config.toml
model = "multi-label image tagger"
train_examples = 145000
image_size = 32
horizontal_flip = true
color_jitter = 0.2
conv_stem = false
num_labels = 33
residual_init = "none"
optimizer = "muon"
momentum = 0.9
max_grad_norm = 0.5
max_steps = 10700
adamw_weight_decay_other_params = 0
Rows from block 5, named by matrix and row number. Rows with one number belong to one neuron. Each number is 50 + 12 x the weight over its row's rms, rounded and kept within 0 to 99. All counts start at 0. After the name is the row's rms in percent of the matrix's.
# fc1: MLP up (model.blocks.5.mlp.fc1.weight, 1152x384), inputs 231-307
# fc2: MLP down (model.blocks.5.mlp.fc2.weight, 384x1152, transposed), outputs 231-307
fc1.481 138:51 44 50 51 64 65 54 49 41 41 36 36 58 56 59 26 30 51 28 49 51 52 36 61 60 55 36 50 33 43 54 52 55 34 38 62 24 18 33 72 14 46 45 63 57 55 72 43 50 55 50 59 45 62 64 56 38 37 46 52 21 84 31 57 40 50 68 62 53 51 60 72 51 58 48 45 46
fc2.481 144:58 41 62 48 40 40 52 81 63 65 47 37 58 48 54 39 68 59 29 43 49 45 48 49 51 49 40 94 54 51 48 45 49 62 62 29 69 58 78 49 54 33 52 50 50 58 52 48 62 42 62 57 37 33 69 45 43 68 38 43 63 53 37 65 38 50 26 55 55 61 45 59 58 51 55 39 56
fc1.482 081:49 46 29 51 46 37 49 55 66 31 42 74 61 47 26 57 48 44 73 51 45 29 46 41 39 56 58 49 57 72 39 35 54 45 48 44 27 19 42 50 43 57 51 42 41 66 55 56 46 48 31 51 68 52 63 68 60 59 34 59 75 51 53 74 84 49 46 58 34 36 54 57 48 62 43 38 42
fc2.482 084:51 45 61 68 72 47 42 41 37 74 57 34 61 63 43 49 40 40 32 43 59 35 54 64 56 53 55 55 34 47 77 50 54 39 68 67 64 53 62 32 49 45 47 58 73 42 63 57 36 62 71 54 53 40 38 51 56 51 84 42 35 59 40 47 43 64 51 60 63 51 58 58 70 57 50 52 48
fc1.483 137:45 32 53 54 58 57 35 47 65 45 36 62 66 60 43 51 46 52 40 68 41 40 72 58 48 34 41 59 49 62 59 40 53 58 41 48 47 51 43 53 54 69 50 41 61 35 37 40 59 34 50 51 46 46 36 39 56 43 47 67 37 52 50 43 60 41 47 31 60 58 37 83 62 42 51 35 66
fc2.483 140:40 41 57 54 74 52 43 40 40 48 42 46 26 57 57 55 41 38 33 54 46 65 38 36 69 37 70 70 53 49 44 41 52 68 55 47 58 28 34 36 46 64 25 66 56 43 55 52 68 65 65 53 42 19 55 51 53 48 64 57 40 27 64 48 56 37 68 51 73 49 49 50 57 47 71 43 54
fc1.484 115:49 54 32 57 42 61 70 40 47 50 47 73 37 53 41 52 34 38 54 61 66 42 25 57 56 43 58 51 52 51 52 68 45 38 55 36 38 64 53 37 45 26 39 30 38 38 38 38 53 50 74 56 72 48 45 28 35 55 38 48 43 53 49 27 74 58 49 52 56 92 53 48 48 63 57 45 34
fc2.484 114:62 42 61 44 34 55 45 31 39 61 62 34 59 59 62 67 60 40 27 47 65 48 65 66 45 54 52 52 35 54 42 65 55 55 31 63 79 34 34 67 51 67 43 72 56 37 34 58 57 40 33 57 33 67 34 41 57 17 45 51 64 45 46 33 32 50 52 53 51 50 48 48 45 62 47 60 41
fc1.485 087:41 65 71 52 61 74 45 62 42 63 42 58 31 41 59 39 27 38 39 52 23 49 60 68 25 51 45 52 59 57 61 57 43 54 29 60 27 48 31 41 49 42 75 38 31 38 50 48 42 55 39 55 68 49 40 37 45 54 53 43 61 60 38 60 48 32 33 36 49 47 43 67 50 51 44 38 40
fc2.485 091:52 62 24 46 54 63 54 42 56 35 56 62 58 57 74 63 49 40 66 64 47 14 43 60 39 33 53 66 52 59 44 57 60 47 51 46 53 54 58 49 55 61 55 60 28 55 69 55 25 45 58 43 56 40 66 68 51 58 53 54 70 46 49 42 40 73 35 42 46 31 58 65 54 35 40 46 72
fc1.486 117:59 38 42 53 42 44 49 56 42 24 48 56 59 64 41 57 31 57 59 55 54 61 55 47 53 70 46 61 40 58 62 43 43 60 55 51 56 62 49 51 50 62 49 62 68 41 57 44 41 33 40 27 55 31 78 62 66 44 41 81 43 41 38 47 71 50 43 63 55 43 51 50 49 61 64 71 53
fc2.486 110:61 66 46 40 64 65 55 27 47 54 55 45 68 43 54 47 58 42 45 59 66 59 31 44 72 61 69 45 39 49 58 43 57 64 34 62 21 64 68 55 40 45 48 57 51 59 49 51 68 49 32 65 22 67 49 52 57 70 46 44 33 38 32 48 45 52 34 42 44 51 52 28 36 40 35 52 38
fc1.487 064:39 61 46 74 52 37 48 54 56 29 83 49 55 52 53 50 36 39 39 53 54 55 58 40 37 42 77 56 25 45 56 62 25 80 35 54 46 52 78 44 31 60 52 64 68 51 40 44 60 39 44 38 57 75 34 61 68 34 55 45 44 63 63 52 49 37 53 56 37 47 56 63 62 44 50 26 44
fc2.487 056:36 43 28 38 64 54 78 35 43 53 24 61 38 36 26 66 48 41 67 62 37 60 41 54 63 64 28 61 42 58 58 50 42 43 60 37 54 55 47 47 60 43 41 62 69 55 46 35 47 55 56 55 48 42 49 39 51 54 59 45 67 46 61 64 34 58 37 50 62 55 36 28 49 58 41 39 49
fc1.488 055:59 66 42 47 64 59 59 46 58 61 35 64 77 64 43 50 59 59 48 45 47 42 43 15 59 54 69 43 65 45 63 43 54 43 49 58 56 41 47 38 62 42 14 62 57 44 34 63 56 82 46 59 58 49 59 47 38 54 69 36 56 55 49 60 62 50 47 64 47 53 53 50 60 56 55 40 65
fc2.488 060:47 46 66 67 79 51 53 50 47 50 33 81 34 42 32 52 51 61 52 50 60 60 61 66 37 46 49 51 53 57 60 73 64 59 45 60 38 49 61 44 50 33 55 35 35 43 33 69 43 42 57 58 34 68 74 55 55 53 49 36 42 58 43 32 54 32 37 28 50 57 57 62 41 56 46 39 39
fc1.489 090:35 50 70 38 55 63 37 38 45 64 43 45 43 47 52 60 63 31 39 53 52 43 58 46 58 48 35 45 37 49 53 30 53 72 51 47 60 59 28 65 47 47 60 40 55 36 54 38 29 55 31 37 31 56 46 55 40 45 36 64 37 51 21 56 63 53 48 40 29 48 32 56 54 35 59 56 54
fc2.489 090:68 45 55 47 32 48 53 46 66 31 56 40 54 59 49 56 44 55 58 70 42 26 40 42 57 35 55 49 35 49 34 34 51 49 56 48 44 51 58 58 56 36 66 71 37 46 54 42 53 46 45 48 46 50 53 50 39 61 70 52 50 44 58 75 52 59 36 66 48 44 60 32 37 56 20 43 60
fc1.490 098:61 42 57 43 30 40 38 40 48 39 46 50 51 71 35 67 54 30 59 71 55 53 46 67 48 48 58 57 42 62 46 39 57 64 52 53 48 51 76 70 38 47 48 20 60 47 61 43 60 72 45 28 60 38 38 59 56 65 39 59 60 50 55 38 45 43 53 70 43 58 37 48 52 46 51 22 47
fc2.490 101:42 50 42 57 39 48 52 62 41 57 54 31 35 21 53 50 49 57 47 34 26 50 59 51 61 66 44 44 53 40 44 38 43 45 45 56 54 81 42 52 59 53 53 45 29 57 45 60 41 46 41 56 64 63 58 74 52 56 81 58 42 28 34 64 38 43 23 62 59 67 44 44 56 73 47 48 47
fc1.491 107:35 66 34 66 68 53 52 53 50 57 60 36 48 37 58 44 53 46 61 47 49 66 57 55 46 80 39 42 49 42 58 28 53 28 59 53 56 35 44 43 47 55 66 74 40 53 70 56 75 52 61 53 54 59 64 49 45 59 50 26 52 37 49 43 43 48 45 40 21 56 68 51 58 51 58 59 42
fc2.491 101:49 54 70 39 66 53 41 64 39 26 47 65 32 32 34 44 53 49 58 45 68 53 39 12 50 54 44 56 45 44 36 57 53 59 53 72 37 49 40 42 37 53 40 24 47 62 34 59 61 62 42 48 54 22 46 56 56 47 48 58 50 68 47 58 62 75 64 44 47 42 53 35 46 42 46 50 59
fc1.492 069:35 52 53 36 56 40 48 82 69 45 63 60 45 41 47 60 41 48 71 46 52 59 37 40 38 46 47 34 63 62 72 35 70 38 45 72 51 35 41 64 45 46 23 64 52 63 51 35 71 46 54 37 54 59 29 56 37 47 35 51 55 43 41 41 40 52 45 48 60 56 39 43 40 54 58 72 35
fc2.492 064:59 61 48 43 72 50 44 53 53 44 26 58 57 45 43 51 65 39 70 38 40 51 51 61 50 65 67 46 48 47 41 49 52 30 38 30 35 47 54 49 45 62 33 46 31 75 67 33 52 53 31 75 55 54 49 58 38 29 49 62 62 76 77 61 47 65 45 57 54 58 49 46 78 63 51 38 53
fc1.493 093:48 48 64 45 55 47 51 57 53 89 55 55 46 44 43 36 71 48 48 77 50 50 41 59 49 53 33 43 41 47 42 46 58 38 33 47 48 33 39 37 45 63 56 63 36 23 52 59 42 47 48 49 53 58 52 54 64 56 61 39 42 50 51 57 59 50 47 46 54 72 36 48 72 43 63 68 58
fc2.493 094:41 41 56 27 24 65 57 45 38 44 49 34 59 64 49 65 56 54 44 56 66 52 53 14 74 47 44 52 50 45 48 58 46 46 52 47 56 61 58 35 57 46 50 30 49 55 49 46 49 52 51 59 49 50 69 65 60 41 35 50 54 63 39 44 33 73 47 44 24 41 63 68 70 43 43 55 72
fc1.494 082:56 44 51 38 38 47 42 63 51 47 43 38 45 47 52 54 62 31 06 58 31 50 45 56 61 46 48 64 61 55 50 46 62 71 50 35 45 61 21 65 54 59 48 37 69 35 63 62 32 36 56 45 62 52 48 58 46 82 31 57 55 54 45 49 64 60 87 45 61 40 55 38 70 38 70 31 31
fc2.494 087:39 61 26 57 55 40 44 42 20 62 54 69 32 31 60 43 65 36 40 55 63 56 61 37 39 60 61 16 60 59 55 50 78 58 49 48 46 56 48 45 61 31 54 45 35 54 55 49 36 63 48 33 36 44 40 39 52 43 67 51 58 63 56 42 48 46 62 31 34 62 48 49 41 57 40 34 78
fc1.495 136:57 55 67 50 57 55 48 57 29 56 38 43 36 46 50 38 48 25 68 46 35 56 56 47 63 37 50 57 32 38 41 22 42 52 33 41 44 55 74 55 58 47 52 48 43 42 64 70 38 46 37 40 60 29 64 59 33 68 61 48 38 49 62 56 31 60 59 53 53 62 44 79 60 51 60 46 53
fc2.495 146:53 48 45 38 57 45 54 61 52 30 45 44 25 27 56 61 50 61 20 53 48 39 44 47 65 38 64 39 56 60 59 40 66 28 66 39 46 31 46 64 48 46 46 62 29 43 39 42 55 36 55 33 48 66 37 55 38 38 55 60 78 70 52 62 38 27 49 40 52 56 49 47 43 51 11 53 56
fc1.496 124:38 46 66 68 57 47 47 46 42 53 47 58 42 54 22 62 65 42 50 43 52 56 55 47 49 49 36 23 42 51 72 65 52 55 42 50 54 30 34 42 50 54 53 56 58 36 48 28 62 44 42 59 44 47 53 50 77 49 42 65 39 45 38 64 41 65 58 59 46 35 51 65 56 53 56 44 47
fc2.496 116:57 46 36 53 37 36 40 40 50 51 52 41 62 39 78 34 43 29 33 30 48 57 49 32 41 49 53 71 54 52 49 58 30 62 33 46 41 41 56 50 45 61 39 50 54 47 49 60 39 41 35 46 50 48 37 57 65 48 60 40 45 45 30 55 40 18 56 36 79 56 54 24 46 33 35 54 35
fc1.497 056:31 43 38 62 50 54 33 54 61 21 42 50 55 43 61 59 54 57 27 64 61 76 45 36 67 53 65 46 51 64 47 62 57 54 41 67 51 42 51 54 61 52 61 21 53 42 36 50 54 42 55 72 43 50 64 64 35 52 47 53 49 55 52 68 57 49 41 32 48 48 41 63 52 38 35 35 70
fc2.497 057:39 49 74 29 73 56 34 64 58 47 22 23 49 46 56 44 46 48 45 51 54 49 45 48 60 61 35 62 44 56 52 12 38 58 67 55 41 69 46 60 50 44 79 74 38 66 54 58 29 58 66 52 45 42 46 42 62 39 46 50 56 37 48 36 46 35 51 52 43 70 44 52 36 57 68 61 41
fc1.498 093:56 56 53 53 32 31 53 39 37 35 63 36 37 47 66 35 37 50 51 63 60 36 61 33 64 38 46 50 50 59 59 49 31 61 67 46 43 66 46 25 47 55 46 56 42 50 68 39 55 52 58 43 60 71 54 40 47 75 60 63 51 40 32 68 53 78 35 58 55 54 65 71 47 48 55 49 49
fc2.498 098:63 40 56 36 47 73 51 47 53 66 38 53 42 30 56 32 45 64 54 48 56 45 61 58 34 52 43 49 53 57 48 31 46 62 25 48 48 41 84 54 54 50 60 70 40 58 51 46 70 46 39 48 50 36 38 67 71 57 45 65 65 51 73 53 28 42 50 57 70 75 45 55 36 44 56 57 55
fc1.499 113:27 34 38 55 54 57 44 57 41 59 50 45 50 43 51 61 48 40 57 81 40 62 63 37 37 54 57 48 22 46 43 43 63 41 78 58 53 73 57 46 54 53 45 22 34 56 52 52 29 41 58 27 55 44 36 33 66 34 39 50 61 34 57 08 60 51 48 69 63 47 51 26 62 39 54 58 82
fc2.499 127:47 44 57 38 52 45 54 35 71 65 66 50 48 39 63 60 54 34 44 42 38 70 56 58 51 50 42 70 50 74 40 43 51 32 22 46 65 50 31 46 42 51 46 57 52 57 59 44 50 72 51 80 55 58 58 41 47 38 61 48 42 68 46 52 49 23 70 53 46 65 57 42 58 53 46 59 41
fc1.500 055:48 44 60 36 61 47 35 63 67 64 25 61 54 57 43 26 45 64 49 60 61 61 56 60 39 36 45 57 57 43 44 64 29 37 54 40 46 63 62 46 40 54 51 48 45 45 29 54 51 52 32 63 33 41 65 54 45 45 61 52 62 33 63 45 75 30 60 41 59 67 61 63 74 61 52 46 58
fc2.500 056:36 45 49 50 28 51 51 57 54 35 68 59 43 58 68 75 55 61 55 57 67 23 47 70 56 57 62 52 74 47 41 50 56 44 42 46 60 46 46 43 40 64 60 39 47 49 67 55 65 45 52 56 95 72 43 53 38 42 61 53 47 45 72 67 28 65 52 52 33 67 55 46 46 35 61 37 47
fc1.501 086:40 33 57 67 63 59 39 50 60 65 57 52 16 72 35 38 43 23 60 48 58 44 39 49 49 48 60 53 66 53 50 45 57 68 39 56 54 49 70 45 54 44 36 56 43 42 55 74 39 46 56 47 55 48 35 47 45 37 69 48 43 73 79 51 64 51 55 39 48 35 37 57 50 65 49 45 44
fc2.501 086:86 35 61 62 57 51 49 40 53 49 18 59 71 69 74 58 60 61 51 48 25 49 59 60 47 31 53 42 44 57 67 69 50 54 75 55 61 57 55 49 46 56 33 73 60 53 41 54 52 56 64 31 49 64 19 58 42 43 56 48 69 48 68 39 44 29 58 39 50 52 37 44 49 34 45 29 54
fc1.502 065:58 54 30 70 44 47 59 57 71 44 42 52 64 31 42 54 57 60 61 56 59 66 49 60 80 56 85 47 24 62 56 48 55 54 39 47 43 50 38 36 53 64 55 49 74 53 48 33 35 64 43 46 71 37 26 61 64 59 64 48 50 54 47 77 48 37 35 46 76 39 33 46 42 47 55 46 51
fc2.502 062:46 44 54 34 44 59 38 39 71 49 27 59 34 44 48 47 45 61 44 60 56 51 52 57 50 56 52 71 53 46 81 56 58 65 46 56 51 57 42 60 50 40 42 56 49 45 49 49 54 61 53 65 41 38 45 48 47 45 59 45 80 64 46 30 46 35 56 42 24 60 36 49 59 45 30 23 42
fc1.503 128:52 60 48 48 52 66 50 48 69 55 68 62 54 58 61 51 50 43 53 44 54 36 62 34 38 42 38 39 31 35 52 53 56 42 53 36 63 39 40 62 64 58 70 48 54 46 58 61 49 38 49 54 67 62 45 53 41 62 51 57 56 53 43 68 45 49 53 37 36 52 51 50 57 40 65 55 58
fc2.503 133:37 62 44 51 40 50 43 38 44 38 53 58 61 49 63 65 31 38 59 39 65 61 52 47 59 68 45 84 36 59 51 43 51 40 41 47 26 49 46 40 64 68 60 44 38 57 55 55 27 66 37 67 38 37 52 42 50 52 64 61 56 42 41 26 41 51 60 56 63 43 48 47 72 63 55 58 56
fc1.504 053:49 62 42 41 49 69 36 43 64 41 47 63 36 59 35 40 50 74 43 36 60 67 86 55 44 80 33 57 31 40 47 49 59 58 37 38 45 60 58 36 33 53 58 63 50 48 54 64 41 56 56 46 79 44 65 64 58 18 47 55 45 49 35 59 53 68 55 41 77 39 26 59 40 61 52 40 55
fc2.504 056:42 58 53 49 48 64 44 52 47 52 53 36 42 66 36 76 50 14 60 61 38 50 39 35 48 60 68 36 66 54 52 57 66 27 53 59 55 57 51 57 52 31 54 38 60 27 53 41 81 39 36 85 52 52 38 37 51 59 37 49 48 52 60 43 54 17 51 52 52 38 60 47 50 44 45 51 46
fc1.505 103:19 55 63 47 68 60 67 71 51 45 43 46 68 63 25 48 58 64 27 63 55 32 31 48 38 35 47 44 41 47 53 45 33 43 78 50 51 41 56 38 39 40 55 38 70 42 53 51 55 53 65 64 69 42 77 41 57 38 52 59 61 49 33 53 53 51 52 42 49 52 55 65 38 58 47 45 54
fc2.505 103:58 41 50 50 41 45 51 45 46 60 47 25 40 91 40 49 74 50 53 58 51 70 49 45 59 48 60 53 50 48 51 73 56 46 79 34 39 42 54 51 55 34 59 34 56 49 35 53 19 55 59 68 56 46 65 39 42 55 44 40 43 46 70 43 29 50 52 46 42 69 37 48 65 55 45 66 46
fc1.506 060:40 49 44 64 59 70 58 58 71 45 36 28 54 39 35 42 33 23 44 47 30 43 62 53 36 48 59 93 45 51 61 50 48 31 35 49 41 53 62 40 50 53 45 59 51 54 24 46 26 51 81 49 54 52 57 48 55 54 38 67 63 48 45 40 55 43 61 57 54 55 29 48 45 53 73 57 44
fc2.506 057:44 48 60 43 38 29 41 18 44 59 55 69 47 46 65 53 33 58 52 41 53 54 49 36 46 64 30 40 56 42 53 60 61 33 45 41 54 38 60 37 45 61 46 50 52 53 61 54 58 59 42 20 49 46 27 51 42 50 65 47 45 54 64 54 34 39 45 65 55 43 53 47 46 72 27 61 51
fc1.507 070:53 31 48 46 62 40 60 64 42 52 55 58 40 53 39 35 57 43 62 55 44 60 31 54 45 55 41 55 26 50 57 41 60 31 64 74 68 57 41 47 55 59 46 75 58 17 57 64 30 48 65 50 44 38 68 41 69 45 39 48 69 60 44 58 63 67 23 70 50 70 44 43 48 68 43 49 46
fc2.507 067:54 52 66 34 53 50 53 66 70 44 48 55 40 44 56 38 58 52 29 48 54 47 74 33 50 20 58 48 69 48 49 47 50 55 45 34 52 46 58 70 39 30 72 39 52 49 57 52 94 39 50 70 29 77 51 48 48 30 42 67 47 58 46 52 30 42 59 36 42 49 63 45 58 44 55 44 61
fc1.508 087:35 52 80 53 64 30 43 47 48 57 56 72 63 57 68 49 44 48 37 43 62 44 49 53 42 23 67 57 43 65 51 23 66 68 54 52 66 63 59 40 37 65 56 48 45 41 62 48 55 50 54 47 37 59 53 34 36 45 45 40 49 78 58 55 43 56 42 50 79 57 47 27 36 36 72 44 53
fc2.508 085:61 59 54 42 47 40 63 49 63 55 37 74 38 38 63 44 43 54 54 41 63 32 53 53 59 38 54 39 54 35 48 64 50 59 68 56 49 76 77 41 61 39 38 43 43 53 51 41 47 39 52 49 61 46 45 71 66 52 39 42 50 51 37 72 38 38 43 41 45 42 40 47 70 64 42 58 84
fc1.509 089:54 48 44 37 65 71 48 57 67 44 77 39 56 61 49 57 51 50 52 50 43 66 37 63 58 39 54 39 58 65 32 35 59 37 66 62 55 42 53 43 61 65 35 54 54 63 55 46 39 47 62 41 62 35 44 41 63 67 34 65 36 58 33 42 42 41 50 58 32 52 42 55 31 41 47 61 78
fc2.509 075:50 57 55 47 40 34 51 76 43 23 43 64 59 25 61 37 40 61 37 53 51 68 51 45 33 65 20 58 35 42 25 69 70 48 24 61 46 52 46 65 35 54 66 38 31 54 59 43 57 44 49 61 30 15 55 51 46 67 54 43 42 56 53 47 47 40 53 69 53 53 59 47 32 55 51 61 59
fc1.510 131:59 52 62 44 45 50 52 60 43 39 46 49 52 50 49 43 46 47 34 48 43 64 55 40 40 36 29 47 57 50 62 38 49 45 73 38 60 45 65 39 41 54 51 44 53 57 45 51 55 79 09 61 46 33 28 60 60 36 52 46 47 53 42 56 40 50 40 61 49 43 54 67 42 51 26 38 48
fc2.510 137:47 47 38 62 62 59 42 41 52 72 47 58 28 43 75 47 62 81 25 52 40 58 44 31 39 54 52 46 64 50 64 38 41 51 53 96 54 49 57 31 46 44 69 35 34 42 46 52 53 47 72 60 41 56 70 62 52 63 52 75 37 42 41 76 53 21 62 56 40 49 45 52 59 50 33 43 59
fc1.511 094:68 33 57 44 40 27 52 56 53 34 51 63 46 54 54 51 55 84 45 56 62 30 50 78 46 69 29 50 48 32 48 55 50 41 45 62 44 57 64 66 62 58 64 57 75 46 42 82 78 64 55 60 53 49 53 45 44 51 45 53 63 45 61 37 61 65 55 62 59 41 52 27 59 42 49 56 57
fc2.511 088:49 66 48 25 60 55 26 32 37 60 52 43 42 53 40 53 53 36 27 43 48 59 60 38 47 55 54 48 60 38 46 39 38 49 50 53 50 56 31 65 43 36 77 39 26 81 54 56 47 51 56 40 58 48 39 45 58 47 58 76 46 85 44 48 37 31 55 49 43 45 57 58 43 38 49 42 36
fc1.512 074:30 49 54 56 47 36 53 60 77 11 53 55 57 41 44 49 56 60 78 49 41 31 54 42 55 58 57 38 37 51 61 64 55 51 58 58 50 58 45 51 37 53 67 50 59 67 48 44 87 55 46 52 48 44 47 49 62 59 26 54 54 55 64 65 44 31 54 61 62 31 66 41 48 50 41 50 70
fc2.512 075:54 54 50 57 46 54 46 37 55 62 47 54 46 52 61 46 54 56 48 70 56 28 44 15 41 36 55 46 33 39 78 37 41 65 54 55 55 37 49 31 60 60 57 53 71 39 36 59 45 37 44 39 42 69 53 23 52 55 41 53 50 65 47 59 70 49 52 64 35 51 64 22 49 61 62 52 13
fc1.513 122:57 60 39 60 46 67 52 35 49 50 53 60 52 54 64 38 45 38 48 74 41 48 47 43 45 53 48 39 72 49 62 59 55 64 53 48 28 57 52 42 59 50 56 55 55 47 37 42 62 65 55 57 56 46 68 55 55 39 60 34 67 43 33 40 44 39 52 57 45 57 54 51 28 53 40 47 47
fc2.513 118:39 42 37 62 46 31 37 63 60 70 51 44 48 38 39 55 48 49 51 45 67 64 62 41 31 42 30 57 63 69 74 49 45 40 64 36 35 51 50 54 61 63 60 37 28 58 44 51 43 44 33 44 52 46 46 58 46 56 35 47 45 73 70 64 35 66 49 36 61 49 47 42 59 27 48 60 58
fc1.514 134:30 48 52 59 48 60 55 31 62 26 48 54 42 81 48 44 60 50 35 20 56 61 47 34 56 38 40 55 60 52 32 40 40 55 51 31 55 38 58 54 65 73 66 69 68 56 73 63 36 51 28 56 73 53 54 55 38 51 45 46 42 23 70 42 33 54 55 47 60 33 66 56 37 44 33 49 58
fc2.514 131:50 62 47 47 44 49 34 43 44 51 51 46 48 56 32 42 65 57 54 51 57 27 54 48 51 55 31 49 52 25 47 51 66 50 43 43 59 59 46 61 53 63 61 53 38 43 52 48 54 51 53 41 54 41 50 53 52 50 41 27 78 31 42 76 49 59 69 27 33 55 54 60 56 48 45 59 52
fc1.515 126:77 41 42 44 52 38 52 62 44 48 47 53 38 54 55 42 62 65 60 41 46 41 62 45 49 47 51 56 38 20 36 65 45 46 47 43 32 57 54 54 59 44 51 52 65 61 65 53 41 36 51 64 46 61 58 38 43 28 40 58 44 57 36 68 62 43 34 50 65 36 42 47 62 61 63 30 51
fc2.515 137:34 43 65 36 45 48 60 59 45 57 40 58 67 39 48 53 46 38 74 72 50 27 40 43 47 62 53 64 51 60 50 45 49 36 44 61 63 54 42 24 58 47 46 60 48 50 50 42 48 65 32 45 54 27 42 66 44 43 61 41 59 47 48 60 45 74 43 49 54 47 50 80 35 25 51 61 48
fc1.516 080:41 40 55 49 73 43 41 57 41 64 50 64 51 43 44 58 42 49 52 36 55 47 42 41 68 41 52 42 50 46 65 58 55 65 52 51 73 38 32 46 59 65 76 54 60 49 50 26 55 76 50 60 57 49 41 69 33 35 62 41 64 31 34 63 39 77 42 49 38 51 37 40 44 33 69 32 53
fc2.516 080:44 65 49 50 61 58 53 28 66 49 62 29 46 58 50 19 52 56 55 44 38 66 47 44 46 52 29 62 42 48 57 51 45 54 41 64 35 45 57 61 43 10 36 37 45 61 40 66 34 47 46 30 50 49 56 46 76 57 43 51 51 84 59 75 43 42 40 37 70 38 51 56 50 64 44 57 42
fc1.517 044:42 44 56 44 42 61 38 51 43 46 57 54 51 50 37 44 57 49 71 62 12 36 57 68 53 73 33 58 46 58 51 43 38 51 56 43 45 30 33 47 58 43 55 65 57 43 41 54 42 59 57 51 71 61 51 49 52 48 54 50 39 39 40 51 49 67 57 77 35 48 41 47 59 51 44 69 42
fc2.517 042:48 34 47 42 44 52 69 59 40 39 46 33 29 64 64 59 43 52 35 43 61 67 40 47 37 61 45 52 51 41 53 64 41 55 58 70 29 42 53 68 39 37 38 51 61 18 42 47 47 59 34 59 63 61 42 51 63 38 37 42 52 48 71 50 54 39 43 51 64 51 45 76 54 43 48 44 44
fc1.518 073:22 60 53 53 45 62 53 82 59 70 35 38 67 56 39 57 42 40 55 52 45 46 52 46 71 37 48 45 41 33 68 34 41 72 55 41 36 38 55 53 43 50 58 31 49 57 39 09 57 67 39 51 70 78 48 42 33 58 67 45 45 39 55 36 58 22 53 33 47 53 43 44 42 38 80 62 52
fc2.518 069:55 37 59 40 65 32 58 40 63 83 69 34 60 59 42 44 46 35 42 66 40 61 39 54 65 68 53 55 52 49 47 63 41 52 58 36 61 50 53 50 63 42 60 45 63 44 45 49 64 41 50 36 43 50 50 35 49 30 58 57 72 38 48 26 30 45 58 63 28 61 51 47 68 42 51 29 54
fc1.519 096:35 63 50 25 59 44 58 60 49 62 52 46 36 60 37 59 28 46 60 69 51 59 51 36 53 53 56 38 24 58 50 41 59 41 41 43 54 60 54 44 51 64 52 24 50 74 51 45 57 43 56 46 50 51 61 64 73 58 44 71 34 50 53 37 56 61 33 33 68 67 53 48 65 30 40 61 54
fc2.519 089:55 62 62 66 49 58 65 59 52 49 56 55 50 53 43 39 41 55 57 52 59 52 63 59 44 40 42 38 54 58 37 48 42 41 47 67 42 67 54 57 37 50 60 62 50 58 47 48 50 45 42 29 53 52 69 35 69 42 64 43 60 49 43 77 37 50 51 70 59 58 41 66 32 46 41 52 61
fc1.520 070:68 67 56 42 44 45 65 61 49 21 39 48 46 59 43 50 76 38 39 59 33 44 52 81 64 55 33 41 46 52 40 36 51 46 45 49 53 32 59 73 64 53 54 38 50 72 19 51 34 44 42 52 51 40 38 49 42 26 29 70 50 64 41 39 35 52 47 68 49 25 39 44 45 49 39 52 56
fc2.520 071:34 48 58 37 39 41 44 65 53 26 42 57 57 50 71 46 50 50 61 33 41 35 48 56 67 36 63 50 56 49 42 67 43 34 48 73 40 37 54 52 53 42 31 48 44 53 38 49 50 64 45 59 68 20 44 30 55 35 65 54 53 41 73 58 56 40 67 50 49 39 50 60 34 52 57 42 58
fc1.521 091:39 56 73 42 44 55 29 44 33 47 41 74 54 60 38 59 53 46 49 75 57 47 35 50 45 54 54 35 64 63 43 75 54 49 35 59 33 32 67 46 53 39 85 34 52 54 62 27 53 67 39 41 39 37 51 43 40 54 24 51 49 59 52 35 18 53 70 38 56 32 62 32 60 45 47 49 60
fc2.521 086:56 40 34 37 43 41 52 50 64 21 36 52 34 47 53 39 44 55 39 44 53 34 56 43 46 66 47 35 53 33 56 33 58 60 48 30 62 55 52 58 66 52 21 43 64 66 56 61 71 54 54 58 67 55 57 58 50 52 77 54 51 43 46 62 72 46 38 37 43 51 46 58 43 46 43 38 42
fc1.522 088:68 56 64 49 39 43 63 61 44 50 40 18 47 33 33 48 74 31 49 60 43 64 41 59 19 48 58 40 50 34 43 21 49 63 55 23 49 60 42 65 50 49 58 74 70 50 73 50 44 41 48 61 25 41 39 43 50 60 45 56 48 34 44 73 63 49 53 42 51 53 44 49 37 58 46 33 56
fc2.522 091:34 53 34 35 52 41 54 37 49 45 16 70 59 48 46 63 46 59 37 36 52 28 33 37 39 44 55 52 55 55 42 82 51 61 48 35 39 65 50 58 39 37 33 45 34 52 52 55 43 53 39 67 42 57 50 67 61 41 44 40 57 42 49 52 50 36 39 75 48 59 77 72 39 48 43 48 56
fc1.523 131:63 55 53 41 45 32 46 50 37 61 54 36 49 44 72 60 17 64 52 59 43 53 40 65 64 64 36 52 49 59 42 71 69 65 50 48 60 48 35 55 67 67 48 44 32 50 51 42 64 58 32 60 46 40 60 25 53 64 54 54 62 37 57 79 64 40 46 51 43 47 35 43 52 69 33 50 38
fc2.523 120:23 46 57 55 47 67 64 52 56 41 46 56 58 42 55 52 55 50 35 43 48 46 61 57 45 29 66 26 46 66 43 39 40 45 24 81 47 62 54 37 48 36 39 41 39 41 56 42 43 47 50 40 46 54 42 64 55 30 37 57 56 60 57 59 29 86 37 48 49 50 51 37 79 54 68 51 41
fc1.524 094:49 47 71 49 67 61 56 29 56 31 54 62 22 62 45 41 49 68 58 66 46 45 53 64 42 46 53 53 74 54 43 67 57 54 36 51 38 33 47 54 67 38 45 52 55 42 51 60 52 42 67 53 37 62 56 57 44 37 31 53 54 63 37 42 48 48 63 63 36 55 35 66 52 65 74 64 63
fc2.524 100:47 54 45 39 34 40 46 26 56 56 35 54 21 34 46 69 59 52 54 53 28 65 39 59 39 69 49 46 53 46 47 54 46 44 45 41 57 29 65 73 50 73 41 41 49 49 52 58 60 52 43 21 24 52 55 42 61 67 37 50 46 56 53 21 62 29 56 29 30 67 36 46 54 26 47 52 41